Weights of a small audio frame classifier.
Model: 6.87M parameters, mfcc input, arch tc_resnet, norm batchnorm, activation relu, depths [2, 3, 3].
Training: adamw at rate 0.0023, 12100 steps, batches of 256, held-out accuracy 99%.
Rows from block 4 of a small audio frame classifier, named by matrix and row number. Rows with one number belong to one channel. Each number is 500 + 50 x the weight over its row's rms, rounded and kept within 0 to 999. All counts start at 0. Numbers have three digits each.
After each channel's rows are labels from the 100 clips, of 14848, where the channel reaches its highest value: "peak on" is the class under the peak. Only what is clearly more common there than usual is listed. The data: phrases spoken by 400 fixed synthetic voices.
# convs0: first width-9 conv (model.blocks.4.convs.0.weight, 192x192x9, each kernel summed), inputs 0-95
# convs1: second width-9 conv (model.blocks.4.convs.1.weight, 192x192x9, transposed, each kernel summed), outputs 0-95

convs0.157:532499511568438527517529448491519494456497510436453451511548364506461531510548524484495497529465588534427471477441437343490438547556474400492452520529518481544500533474567514507511570421567478536411534461456481450461518482467483447427442489541464458592406456511587450536367515406538484543
convs1.157:504559439499460505430505505427429492492412506513470421500476526380475470529458474471475462492527517555600528508513409483494366488515482466526504384527472484500517476468483534493498433504542470498447540494553482524478379498539533523492488470479499472455398460525484467497513485515508458659
peak on: /tʃ/

convs0.112:438480437571523383434569479481415380489488480469411562537466463553466465493574523498523529460568532523530407477444485520520435487519542549453533390448466543533462513423485539600432426471480441479499537476451489487435464416395584422474498454457525413492423501504452527460479517404494501529
convs1.112:470484458466560477462455533466537520472576525609487555479522424478469425497470490549478498472587518428470406467366477555526493455564474479506545458484542451526555499457479479469518449474442428456391450493479501364449484481444488594589490481457490534473562470448441507349546503549545489475
peak on: /eɪ/

convs0.170:481512420512525378519465517503488349537454454425457543571471477504449497511455466519417461495499596474455399448487602582422508482475456480472469431461479524523522408439516361521520448455508395509517468524456459471583512565503551480479529431548414403463491519354404405529543565540458497492
convs1.170:446515518431491508537476519539488416511566423574488466440501522500504485452495606559511507452541475477549514462435481492520490479569441568501614440580486514447541495541455574545524464574501466428490522488544489468465485435528476433581343580470499474506551414429506445426561485519542504521
peak on: /eɪ/; /t/

convs0.121:433534461419468427495456506494491497483464466477434537497529480479456500442512580468574503428466437423511400458410475415414453450528473491439532480400408497509550528513533503508465439406497516436453472412471495472461482460497478422465457378507462432494455517484521477423409536466465513544
convs1.121:464531477319494491432522558527528456384550441503471470537550490551529405533516461446446515518444534504582469529423513499471465554445526483472457532383533549468529449437508550472540506359460449479466542473486514383445571490459508494518552440489480543514538476498583439536490472476462516590
peak on: /aʊ/

convs0.59:512478353406502448515489564532566479447597472566478511536496422551585508571527574534530442494554503499491471572478481380536526427552473487460448453551469502554485449540515467436421501513509552437620510524472486541398499466497516541464558505505517440514459539478457382552490437446469529409
convs1.59:451499479551468438496545482453484555442500452544552477474536502433417553561505489509523481553576577462481491549514535399524477375500553489462462453458442459576555449429480438451526458562397514569536487518479525478582417475493514571541471412400532534511500533484495566423547537527481490479
peak on: /ə/

convs0.80:425521544471500475502487455507495477522349436525473443560554491553486374484500499453487487484553478369502456546468580485523488445504510534508549486438518420499535555512498541473520429403475545468474525534503512559512417494476518485487462539470435491469486470521499463340512503554529440419
convs1.80:392482482431467533531527409470575453495528498501484536380451448500432488475467438542507517609488622401486515409498529416493403528457566559556440510534496451458504538407499504539538490473487380476508528487477422438502510549494441469474526511550537540460529492481538467379365439445479491457
peak on: /n/

convs0.53:424479501488483479438463562362448497539506472465501440493456540531495357548433500443452445439510431385556493525494537489547443438388453538572478488502510457539486448536499482531434410498608526479463501470532443553509526500440541490474514500515511489496516457585445447554517437572494577465
convs1.53:424505450574525517507404506470447512431469513494489470472469502499474573513381443490481535565544586528486453507410561448474363485416472459453461542577532486486533465411477476471519537462501494437371483477436561536498520515549444561515531506540482448355526422492416495472551456483504492493
peak on: /t/

convs0.87:418536478496512478541341486434543509427462566499473502455509530528491441519400552476486485512496511535489501515440477487508534501554477531447416552455478470531466485504561488443484457526522556473547475547520450484445516506466464541415421477537490417491511570603436620490556381487503502437
convs1.87:429471572506576523448395461444512385476468545588407401492571492421427535503525476417471482434520471471538485509643529489509533478476444528455549478370562537492547455385497481542469566453483550465527551467482497507527522450556516435517453514474498495492554470566526451447532491473448540499
peak on: /ɪ/; /ʊ/

convs0.133:517451415470540433493520530519525474457430485451540475492468521557569488515499503525516542463456405533521545573548626501482521512468438470581406430527414491443397477437474510470504512491578488590526499468483546533505572538504562572552551560531606560420521546456393442615481435520541493483
convs1.133:452517497516547516459502497476456431464491514584497527445453495462486485485480538436489499523495565438496438407459477384487447506474510482459505508560458511416523511513480457488459527480497454460461481384434452468538507440466423434557432486469399469579461403475521448428585511469495448502
peak on: /f/

convs0.29:428504468510493400470461515529559533535338445422432451604540514608432490557453486466498440513435523523458524476379466393522497576510463411439462506429399413581535483496476476509384451452512425412513506470474516456504495441467494455543537430495493521425484494474572405558558488469440521552
convs1.29:447508484375453520456499563524516485415497492537510561494479487512436493486590496531499523570604467496507586456474498600487437467529526414530540425482325544486419502515524504507500503530444486428525517611467516479609486504514547513461442424466464519556482511496447426453526557541471497480
peak on: /f/; /s/

convs0.124:475479543458510532515472515536475507434345431410497424539427438467505576524482533475507417507457481460558478521500473423555456473445534471457497521447551505511523481519491490487497536526490438509512491484486500555491477538444531551444529395518490407570567585502516334426354558511501507509
convs1.124:415513510452510491524459367553526480400485458492501400483447532453372417467518477488483454502497377392535457459505494465474482567438455523475422499448558526424521534490505537536503470466491482470488492506505596511521463529507468446570566489385507560485483456448537429418488465489562518516
peak on: /æ/

convs0.92:416480575540496444526506476567435573536531564450456536458442555547485540568514478442404513394552529478454437431534432507535486513443431483594502441592512480476459506420525502557491436488492467518445425484473459459418472496412501474469487468533495436464436474520572565527468419414463571527
convs1.92:354446464555503462552517514466443463516462475514453411457403542503417508488434476432545410494606452517537503413578512486472545453432460507493441427462551532442594504498478558373509482526590502496401585507471604466524524541504472457444420508458518462454410445500409547483579545523477389509
peak on: /ə/

convs0.172:488517500483459423559483496491409465394447481444489439467504453542370420464475558540520443447450496498515455572494409430608495562512529514484473539457459532537521543474552525522455462447488494536514477493511441511523543470403508489400434531537445409496457549494533515451509539467470467429
convs1.172:449492439529552572464390553447542557562511595532528485466544550435426487520425521516487495469564444515447526499437439513537467581455500487530501570479473475518483524482504533507466459500556547470416470512536486404467497487554484507613533523461538437470431467524386428496556456476534618388
peak on: /ɹ/; /p/

convs0.24:475485497450442445518504554505464423430439461457430484408442505476478504468550536510557503420435578458468463464481560510497483467471597474356488488451407470482505413462458466437580463435448473471555539605526508517581494512432470472376526468535415465466477569490501412432464531536474417439
convs1.24:472457420562442541438526499477502441531524479519557588470417482387509510476544440493436464544541491372583496508497493410550442493456560502476527558436473443411578547473488443462463529433480521458551516538545498503416503543518425466412421522476561554441510416493467360463399547497520543489
peak on: /n/; /ɹ/

convs0.36:479484424413492461469515427458434485507578505431494454550442408476528466490498566496515462353427420476498439422514550555525498501495530601447533517475477501421488528467575556480513447496468486479518604506536537514483550439506474580491554473460500291446476540514385538466524505421497526502
convs1.36:308462587477527557484444488416455581587612521425505598477520522539552442532552473415504441495584500464445475561496604511528462469499478556457551525484507486538539545485533469471566460405493510570476516541524552498495480529500530526422498434499497513466502474527499522448463468508439523485
peak on: /ɪ/

convs0.8:428466498396475381507475453477479503490445456449425413575511482499501492543542457570547504431504448534481434439349480524451484413566476430412524589479483473529437475429511379461485424501490499453521429465533466462484540577489445485502506472435513449437495538539461503449422486529465475522
convs1.8:489556486355553451521510510506520502530494496399493395433466451483449355472500490529456533505530542558516513504508528518559512490509548594484498502322511530498523431464464508469495482530525421473475509462470522435462553493531521467547451442549520529475517460489511497398467458491514499493
peak on: /ɪ/; /ɔɪ/

convs0.43:478401516493513529536400427500491491485474541485496474483497464446431528511461503509468467466426573418562488488556458552606505567587470527406552452472411541424489521560481513500533430418454556532539514507558515527527563419492461524368424473486494408447390539449580502455530489489433390538
convs1.43:506437454514507557417477543517534492419459408561480507423461461482431435481505517491471461531557594462577481545519584448541390444432482484454481560504533469476470520530558477444407536493451491479481503477453554429505509511511349468405464497483492532544530541531459535433487477477461498470
peak on: /n/

convs0.34:485556455516449513443421524551509603540457511397572452485452422512533459509487486402539377495450511438470458531385510517634458568534506554483486459461509451407435495423568481448466478522474517518491490483491479505594478556453437539504478538396488467487473528505486478461453467513480450527
convs1.34:448545546507492596597452525514478637577486561560467498542500474478430489384459515571467514475521479514604495529519541503398515511415401496547450466414511448556454524381447566422525502474432472419465491450463483475495483526559541527426547544594429475519460507549547497437397443429462481535
peak on: /k/

convs0.45:490546461515524496534566515504564504429529446525490488500545484528580503491549508465512544509473570474425506462471437557520508479527474448575442491517470465573496432491497426459463527484451473487438329447414431632453557504453449555433432463495492447502461520387516511550486476513517508500
convs1.45:514529546398460523466517453444489470400513551478431379505559584507497478460480356506462430531470566493505480436449524438424456473509551494569503516568404461394551528575516495476454421475503491575529475463578468536497610582470475498500473462486503465532502466476559557501466485484428434567
peak on: /tʃ/

convs0.40:434495572497405468504541487543560460486404441368468457501457561469521521462498481565463386522470473517425491472493537495508530497525535465475429510433439538499463476486486529424574463489463422535483532505473441524533412447513471584452484496484574526450475519445482476506388538451484470500
convs1.40:415505479532533521486455442453522388280522482608482515495423511570509539448479575483535461468500494533479480484463478490483453514570451478576457552551478483458567558521426516566409506471308462504505446484439560483493461513418430535439553531517404476463556495479530461509499454470497563545
peak on: /tʃ/

convs0.76:469530519500484364493538513535501510458449440463480498537499522509450491513458515478484486477576547449383436552497512525463482454463433530463546381471413479410506438565540464376505449564495564516488468563488512415503483570438510434491531414498460497502506517502457447496437374472469621475
convs1.76:452498405405457441490450475530487440431537471551549473519487532480468539463443450466523468585495496463510520484556543480441528398555472534522440471434500535454548515447482452449482513539542533492465534527564586510591480511499481478512479497498620547386416534497444558503585550492520535495
peak on: /ə/; /u/

convs0.3:560514523507432433548442412556469506552476412467467544462508377565465537599512472442461438510432520400420560498499447474452554389578456554510535500356545435503528486463546463497437518515493564357535437449448463512459530407486479474500569570478490393476440463486484446461467368428463539464
convs1.3:599452498480403561541489447474593556554504487486501481492522472451429543421418485504498511494471582476507516429470447462479470456362462549468540408408534474468565527453538483511425483543410483426549461471481491504493476449510425422482490500456470531517508459493529484284506538471458449548
peak on: /æ/; /ɔ/

convs0.82:505488501427489436485500550470530453451410458500476524471578424439445499447494534457526557395453496547428393506508483508527465501521474510438516451452498532564531417461533427593475503382441515479514474504531466539468463516546556462479507415419497479465568445575450556430431455452455441486
convs1.82:432414505592556551452509453540455426540596506584485458538395497487490458426469456414488479449490561515517555506559529534536405471521584502493386493556507511413525494430542439453488499518499486453460519469494543478493476444518439542564569538473524510421464517462561442493535459521495511471
peak on: /eɪ/

convs0.42:381520479557504498507480432459477466572415506377511462453582522562506396464498533520508473530522559479391513495487506523466537512533484446550469517442501534548532567568534486557479503525458547479457441512507465515539581498490421446510448550512526518460424416567536572494497458446482465505
convs1.42:470504465390494463443391522441516482373474439520485423494430465519396432483417500415470471457449447465501510486583550453445523512539468475498489481459541492413512467426536472510478467491520446460549542353505561466423495553468540483487522443490512493536526492477473491440491495526457538532
peak on: /ɪ/

convs0.50:440473419432509488587458471539529432509522471440439482507494607569577532560476528488412483486577344443381494529488451426423587398551452508488437519464502508503491474493537469485413503457487516507510493478535532474422444434528488506534586530526507508416545486497458450529497464397484544454
convs1.50:529485500442531398507529512544477614584435498464506523521500490505517617520579546507513462480431551418442538441491538401488478565609563442490538483592419492460510504520448558524512478455475589479493470561461383473537468474506490469466516455474541467520495553453560618450576450557457574507
peak on: /ɹ/

convs0.15:485446532483477424483454462495482393480542480542498551473511541579384479485526456604454436431511529563509444479442440448469493471423466461532531483416420523476488456520452541442521500497472518523469473572562452459439498551465514542490466506488588557464413492353488415532504410462492471542
convs1.15:521506502464449501548571534457462464456432397591517502601495521508417471545467431471467531541519480506454480534520453549458513463451532458508395494414460472430501470561505547432323559554474494495423524399463581578511474466478508576595509512418448470536475513521557442494490540496495398441
peak on: /t/

convs0.122:361515501579507462451381512467444549368387458478404483515511475495448506469530452496469485492530527451542510436496498474576481586505414576601507421545464492502558541585558443458587507446479551478422481532452412493368543467500486519466464415487461463552396451424536444469485447450533459415
convs1.122:490449459552485523481504496404497527516558499563431494398466560499436529555464459532518440470579434374517456431539447493443459476477467442491576445582488503488504527493479525532545479545487456382566485464447519489557522471497429417504560517404449431555462393410421451425592540510533522492
peak on: /ɔ/; /ɑ/

convs0.65:457473450541484514527483484504543516500430582466598543478461530450508476444456486542512465357494502444509497464488486502523450471463512520501446444502417476489536454512473455391495389415524506532449463513572523571480468501415482471453362518411501466462535478419472419430432460479563383544
convs1.65:439434503464563490453512435387486450432566469370491435525519429508431520452448454435454434515515511466411447452529477481389396467430520459490467497521481488390544451481577464426424606524404418501482519493420442481473449546489510530363490507515514585479514552510585460424438483567444487556
peak on: /ɹ/

convs0.109:423411548616546420504436460472520523545454520444466564546486547446447458524464542439541464421543430416500482603491438509564469523513445505462496490536456532527441449479534483388477447432526500561447464514475517518523444477508467489392399501473444498487550471554497453543482425467432518558
convs1.109:403457502466560464457442522476499473502357604514442512450509517522450541495546481430463475539530605536551549411538584476465478453439498370465400467570488479436479557535452432525545491433608472455429588518491491503657559596494488520498495519410459462518449468590404490417454478550469531499
peak on: /f/

convs0.126:520586509514471443536516466508422500503457491503439530468486517514509460506588488410463447499467551372407519400447474460524491410561571487550482474495431484506544478477551521427360411490498526473529472458459498562548528455524530461441583514473514493425461490486499471461475532439483513481
convs1.126:500476527438561468591504551582495465558445476411545475455410495533437583373581516513458479432488503387374471536495596525535534564493504555412485431519453483491462550546447436478500465508629545537502500465439484550552430490455472559537467431485449490482500511546502621520501480596515517502
peak on: /f/

convs0.25:423448570507501502510546514525505513479375489383448483562508462582403504465463555460509343482444536480491417422514414481522532544464505541492473500459473448462583546498549553605493498464492438520474484493503453526462453488491419501485319589444490426444454517456510563482434481499460425566
convs1.25:411498471524494506482502443466469477379548403427515462457534503533447470534447560471533503497488502509518541441536498483484520503490422506492410497429492509374550460409420523457476510555361438497440531416574451393504525458547499430427411521459538529508549478530513466462488428500435540539
peak on: /n/

convs0.160:381564524512492445443508511558436506469557474540426432507427491503510443501508509497463476533580549529552403509482410507544336464542457509470507544575507589558425564459502543508503555474508511469512440470481445476446521468463499492466479500524467348567405473533493574507512454444494486498
convs1.160:483552406520575528464488547568479560401517459420472516473478571480585507465528490471511524544578452494533455532489530502561412402528517420480561476484502444447522450498461462443455501478493461429505480465517582431435480538462474514501478445470371493521485503485470508514494469483460451400
peak on: /tʃ/

convs0.63:444512463543470422542445445513513492398444476456538516525492487463482487479479435475516441566442483528496471389530570494490484434490488506499481572549485481475491545542558519599432517497607450469469475517479485496585454485467478487481514520464509480424452450543527552521472416422409537533
convs1.63:419549569539551472440471477439411538482584426387478501538413547555470490464547518413490548528500534502608520411468534503510480548426468557525415494480453493433525431431458491508539514464543463529443382485545478526464461540525608477397497493485546519499511470518631443485427483491433562504
peak on: /f/

convs0.93:484437449428535505568534501570443474541417473490411485516470449502485498631455505500468478418524515542511385465387458491490551512469530458401519502458457471519542428431476472541497478435509412429532473498490443514465490453476502437534509405515447412430502468462498499397547478465420459523
convs1.93:470400417423422598470473536534443499566549438570470421440507504486462420541497487483499418519425581445498559431469484452463426504433502468418507522486476465437528468556554499526528495434450498455580547460453564515541486473509460502551584544447457480523420403437501449442457483398496577444
peak on: /w/

convs0.1:475478498529474458547499523482517599538579523456542449457424499450494483478513464546495521462468487469454411486530471512471457517463552471414446495509515484517391464554540519411518476388452517490475560487537443535431479482404530472447512278489493387460454478577434460438534500510496555460
convs1.1:389472542584563496483481478471522464552519485545469519503570467464563451486416480501585482511519626498462510486476574443588354520465493472426553438554500533583604522496584501512514489492437430495483518548513503473587485559535611515498543519469589586449524527531546396497491572564524540512
peak on: /ɔ/

convs0.132:471379473460410486571443442447526422457380518430482567443522535523509459487482448400596504479575520473477543468525538456531508521446402414506377396482446537450542520566517589521495513506473509476482480507415517497526439480466433544512481534464463502485484478525494568522530502466411483479
convs1.132:449456456540532479488449473502527567484478516536522484412409545445531479439417537482463479504509455458588487435451523458490519536485411450508474444475490449481534514533488468454542473474540475527431484516549562433564540475536487454492494456490494536499525395513450468451560414531477395439
peak on: /ɹ/

convs0.180:498381558504556456537527548515494561552578521468524392459458474519524426442445514518497486493511545531583496481536451527558481500507557489541513463536444497364511480542418478473506522467455470446504462568486451531550525490463466525446516463432444440498490543344460384484566513478523539423
convs1.180:406409517507549517508444474556497420522537500523525452506412533517531328483413469530498518504526589515537507430529458493515540458513486472499502382580526499335522508416469488510548466515442441531537513551528510479477522468481543505531508558501525492423462483410520368484511473527553459475
peak on: /ɔ/; /ɑ/

convs0.136:471538435488495485470537506572484574490486482504534482607517525513495570522526500535515456507460537577478493436498500505460504455362516488499434559420541540541516448455479447459443580495511525584428443448519524528477533443524457504477459579499489458482499515411409545557489513485481525515
convs1.136:509512579426503516544456459512622462382522433465442482475540464514359460625436440523448491619525551405486482423421497389594470503470466492463534574468435462489609497552530479575508507521479473533567475470503493533485552458472495489605496504494494534545507476483496535395479491485510470486
peak on: /t/

convs0.35:510445460490514487521454521487511532529484509572433564484484453561518464500427446465456434469567448518477504525398484455493397477520530466429474504428429432477560525521511502415450463400575494497481467518465462482533513453434477556491398566496492401531490525513476535480493458479507356556
convs1.35:492474509462431530539507473533543550543438535463419463462590449527519517480529501574581491472351636520476560428481499420420381552402533430476513502575524466528453477552537486616498514534509515485511485428408456562453474481501474526506531434444430465499468454478511450490571484492466509465
peak on: /ɔ/

convs0.89:404525495398540395501503516418445450529524537516482531456493469553409421544516593522531535483521455457475520432385452448428498505550473493466511542374405491572408506526521536493500470487477535405489482587512511414474505519405473518463516393511491471466527498598427568460464527449505491516
convs1.89:416501570537484481409464561460514376437621412532514534428487559474518465469460448574421495504515551508441499491465550540464439431459371453525473453431513480465582455408422467529514521491546438418493473517511548416542443513461542481543500515480439574526445416473492504453458562510531536444
peak on: /aɪ/

convs0.191:478467471503545480490487547458479496546505403494437395515513388424525468533497573455534472463488559577414466524418495478472508450498511508476515483502501503511496476455585450467457439471503423395521402550476431533435526523508490481441560330509425404513486453502426490384529525468478482519
convs1.191:496307490500498546555453523462508546550493508528520470494502425508462389470392498462452484424569485495523478534420529584531426503522481580520495510456550534476542492443461523521476457492510488533522433457502567441490477452543474449603520492509534568468470414473470493439541428500536508533
peak on: /eɪ/

convs0.20:499477501554514452488450445542511509570499513405488449539367534553511578512447442462453319380526495506485459474479475512421496503511541435489488488538476499434514455457445470484431507435475424472487480477408512510488463482485507544539342542496452523469405515372512453516533402483369510521
convs1.20:511404484456400520534444499452497440366570423466513426551438456544488481549446481468514499509493491517571482509480485509512530496524452531586426525554547480430450503471417490495407577585531412528524415465451453578501506473478525526508568516441416498462518502491491554504487462499392544503
peak on: /t/

convs0.46:520545473461464579450524593526493504499474491425448460531577463515539541533542545476553517473495445416491488529517500507536534516540374533547536566466530475580515528493514503506461507422491544484471487565493470627455455614470535527530488397556456514557534522562495483460456483533520549493
convs1.46:416476532517479531467376446447462455507469473526505408531498598452365546497386412483445463514491551464547446438486399479441469452431475425486419374569461532432523453438456483530520529479561509454516514483521491467532502474529428430469510550410515436497390398371418439514458497465503554547
peak on: /w/

convs0.10:496423571472468519481490488501467502492534520438570463454433457452462463456477493546494465536497485497538512560460504551463542456414516471493528507372421486454443439441448527464537526528379460538458385551483441474472470517462527471461441399559494491427487581503401501530514414482364474459
convs1.10:476466478454452583611493498492431561448522501646495448462491488516461481475582485579489589457565559598583399538473556481422514516457506532535416523480512427504589520458501475526502555470329471515421466437490509508494539513492542490558545568543441518511528499570505522455499522531507477493
peak on: /k/

convs0.105:495473513523597464487424503440492464556426498513463478517491470546431432452462471600466497497470437451498520406497414494470463510463441499631490482386490525511551525504555537483578551553489473501422458524504562471507468492476492584507418651548483521447532467410601476516475470498528498474
convs1.105:497433463497484462519442508381514487379462420569447520491436481527507564473456512555445528509473494511508492437468381446408506575493367427492439433449540514422471422475447489477456484501445437440439456452391522534553486509495490483586613441452508442523546463534508425427526492588491459489
peak on: /t/

convs0.56:453482485484449507488431545433405537508512454442440493490492550499528456549473436430482449454511345448572551448591449488551486464485429447564501499542432516497516549546574526369483452548526560449420487496492498475429512502433427536389498522570408490443569504495449565533557523431507523522
convs1.56:433432555474470486455391502455568597554465561474541453484550572552510517468463574471520477463536460454443480428536587496473450474462456435622404443533580460524502533615446447596490528571568554578410527511481529506536523545531521532449440535549503498519504498582499426491507479550515462451
peak on: /f/

convs0.99:535410561489441441463512486495469479503519389486492508498516474486554566505487508531492494441449430519479482467496493459527437428536447481548457458489513437408462433570456419512460514500516511494434463547486496524493409530490500529511493412425500553502535557260492398515512524534433588510
convs1.99:506398486537547527510439455466485550525551522501485473440449521527456447415503559388501476439551377478557445527476510496518492518498438540473565480540482480292520499439411497524510485484507474512519505557505542525490493482493547401544507541454515465524495381442542488448472449462443506502
peak on: /æ/

convs0.103:493446524544456450498502440519445573579538482453512403520477477517512448475515545427477504405453461445391493482518436477552509515409514422573482502521428533393485494481439439548485513514517461467504415514488466509527495436486459509451510502443380445522559499348408492520535535494505552418
convs1.103:469485466542608523530488483369410569521491501432494428468418512556479443444483460447481540536553607546445530448548475502493446473442547495559473340448547516411577571459474493483473551521536463495503420471498555567470516483474545475538535523503521527469470442449559459459491475549458559455
peak on: /ɔ/

convs0.151:469634505488532394515420518498509531521476451468493498450541534504511496606564471571488465422436422477433482559491514516456556452521519495457566503485535510442509449567511477373422447563478462497455459598435502453422475461408447427436542356493469556411526525398447394462490393532535497503
convs1.151:491557407533496416553500487500470563544433545449515444510372470499515430426449456507494573533419522503524466533397487443408556442584497437463349540592425510498471536548527489409488470487474531548499436523471531416496520498508444609484526474477458534420518501479435542428438490483557462475
peak on: /ɹ/

convs0.185:357526486508439481447482463519522448527554515518473511510423496598491536537509474514481468431511529536515430461426470451579542515461468455511495611531583483508428547502442468502516507552463414497457470510493470505490516504470505496386541603500500469423503440548479435548470489484537548501
convs1.185:496520478490460485465496471507446508535500462469470463518358507467486483473482484432471544522538559509560493393405551426434551488441519403534430493478509482496569488463448450448448480445548530480369477460462532521551449450486519497509570464483450506455452481440449564425484479518515411469
peak on: /w/

convs0.9:523515563468487318541374475457538447490428486474432550497511539492638552489482508486428460415489426454488508547412390481509529485574466417471534555586466433473584517578429501508496411451495555431528526412519469562464499464481598510493490542482517553552494483508546457493464408538500530519
convs1.9:412451502461551520432501473473456391404519455507475398372498519535373548425453582426494432530557477394423511555543507483487532528496415474460488440530541486500490509486506461486589553560577505479582381448482455574533558421487488466441476373450519475498553506529540516519476523538525524517
peak on: /k/; /t/

convs0.175:576487437484536499508483499518460554575407472402512537519366482489527555548499468466536476497498465505417514483511501589502420536536497453502505508513536464445484509480461465452561393507405548387577505609489464541515422534477542437545491475493512491441542469513468459492433407521498508472
convs1.175:552513485487483513568396464515546575601457537539454476534527493478480549452431568543517587519407572510531438543487548517515493360477488520460521509522519480468551540451493467373534553508501443454472435389531574495466402551498476479473519507552480540493547497530501405431479538494442413532
peak on: /h/

convs0.173:494495518486538456483524513479494422492430532416516417535435481439492548547517540522469447420456468459468486489548526528519445442462542556463462454498499452502523438543491498512482477491462437474483429500522524442466444479506517581474505409516489440472500614453423458473348526549443409460
convs1.173:399389520451517489478445387492523431432466560432501418393500494513450517568516533500485481489519477435564475487450444448553420460504422533486446579444483507469535500546493563581438519529481493480530441486508532510523532446514441443576556525444464486534533421498469484480422435534583566535
peak on: /ɪ/; /ə/

convs0.66:448474601509400450579470547496462494528496463538458465487543525584495523528517535578509484516515513501530596492547542475462513565514419382510550527540444481532471495509451541557524509499459475488419513444483516457573521466519465461481432606477417455523499450472493441553422527484503534451
convs1.66:410444561465431474421525497528483424456488462492478502514455474504478470602514450476484468514459508429492439506478506416516517526434546506480476454466409595423481486425583500411470490455518424495503519416604544490407423490475527444474466544571496627430432435466553386482565473468452506591
peak on: /aɪ/; /ɛ/

convs0.155:472475497502560482525461445504522524479520432496438440483506519497470468399516515469453505365500528456491493499459522563510543503528520511424575466397474491499403386530534546462487528485459431533440520598462492452457418516505506404438414364559570459483391505553487478498529471466520365529
convs1.155:510535483483458517528528482473518482528511489532423592432502472480465478497633467523574505513531452589588504527533440506505594460507541513502497558368481487557606459490501424446437510504453481478439543492423460456524438546456507557526559563499562541443483536540541473479413471492472483470
peak on: /ɪ/

convs0.18:503440445516435475467463423506487479471490418574476534470487547593611504535537504526567471464498503477400547484445429509435460479550408554522537526507515483505534472583489494548460507541504478491474403454461419572407504445515463571485494565460496447437475468504501544513530428422538465554
convs1.18:507451420412411572360485478572489474447521443470500397531500444484475419442454498495448482515451588431399420450554466494517394590518545478568467508367483514536593545407429481485392502497463444473616484479511520519517446524452479493451554502518525433575466518518541515488413447537507528450
peak on: /tʃ/

convs0.108:503461552442455444526438512467468476477530470480432462522540532452410482486558486605520496412541548434556499438453490601456466512466422379495617540441467479487539503494565547500578430498445538471496411535502526486525423560470459427501577505487453471424502447465531508458528425445462522414
convs1.108:565455502446448520510506529553483459506606527540579522612510475499569536551526498545529538499527501507470511491470536586511580428401526473553431506479502444573465469485522513398418449481558507540504548519517508573609434510435562540494494418454573487412564567587381488503463457562407444530
peak on: /n/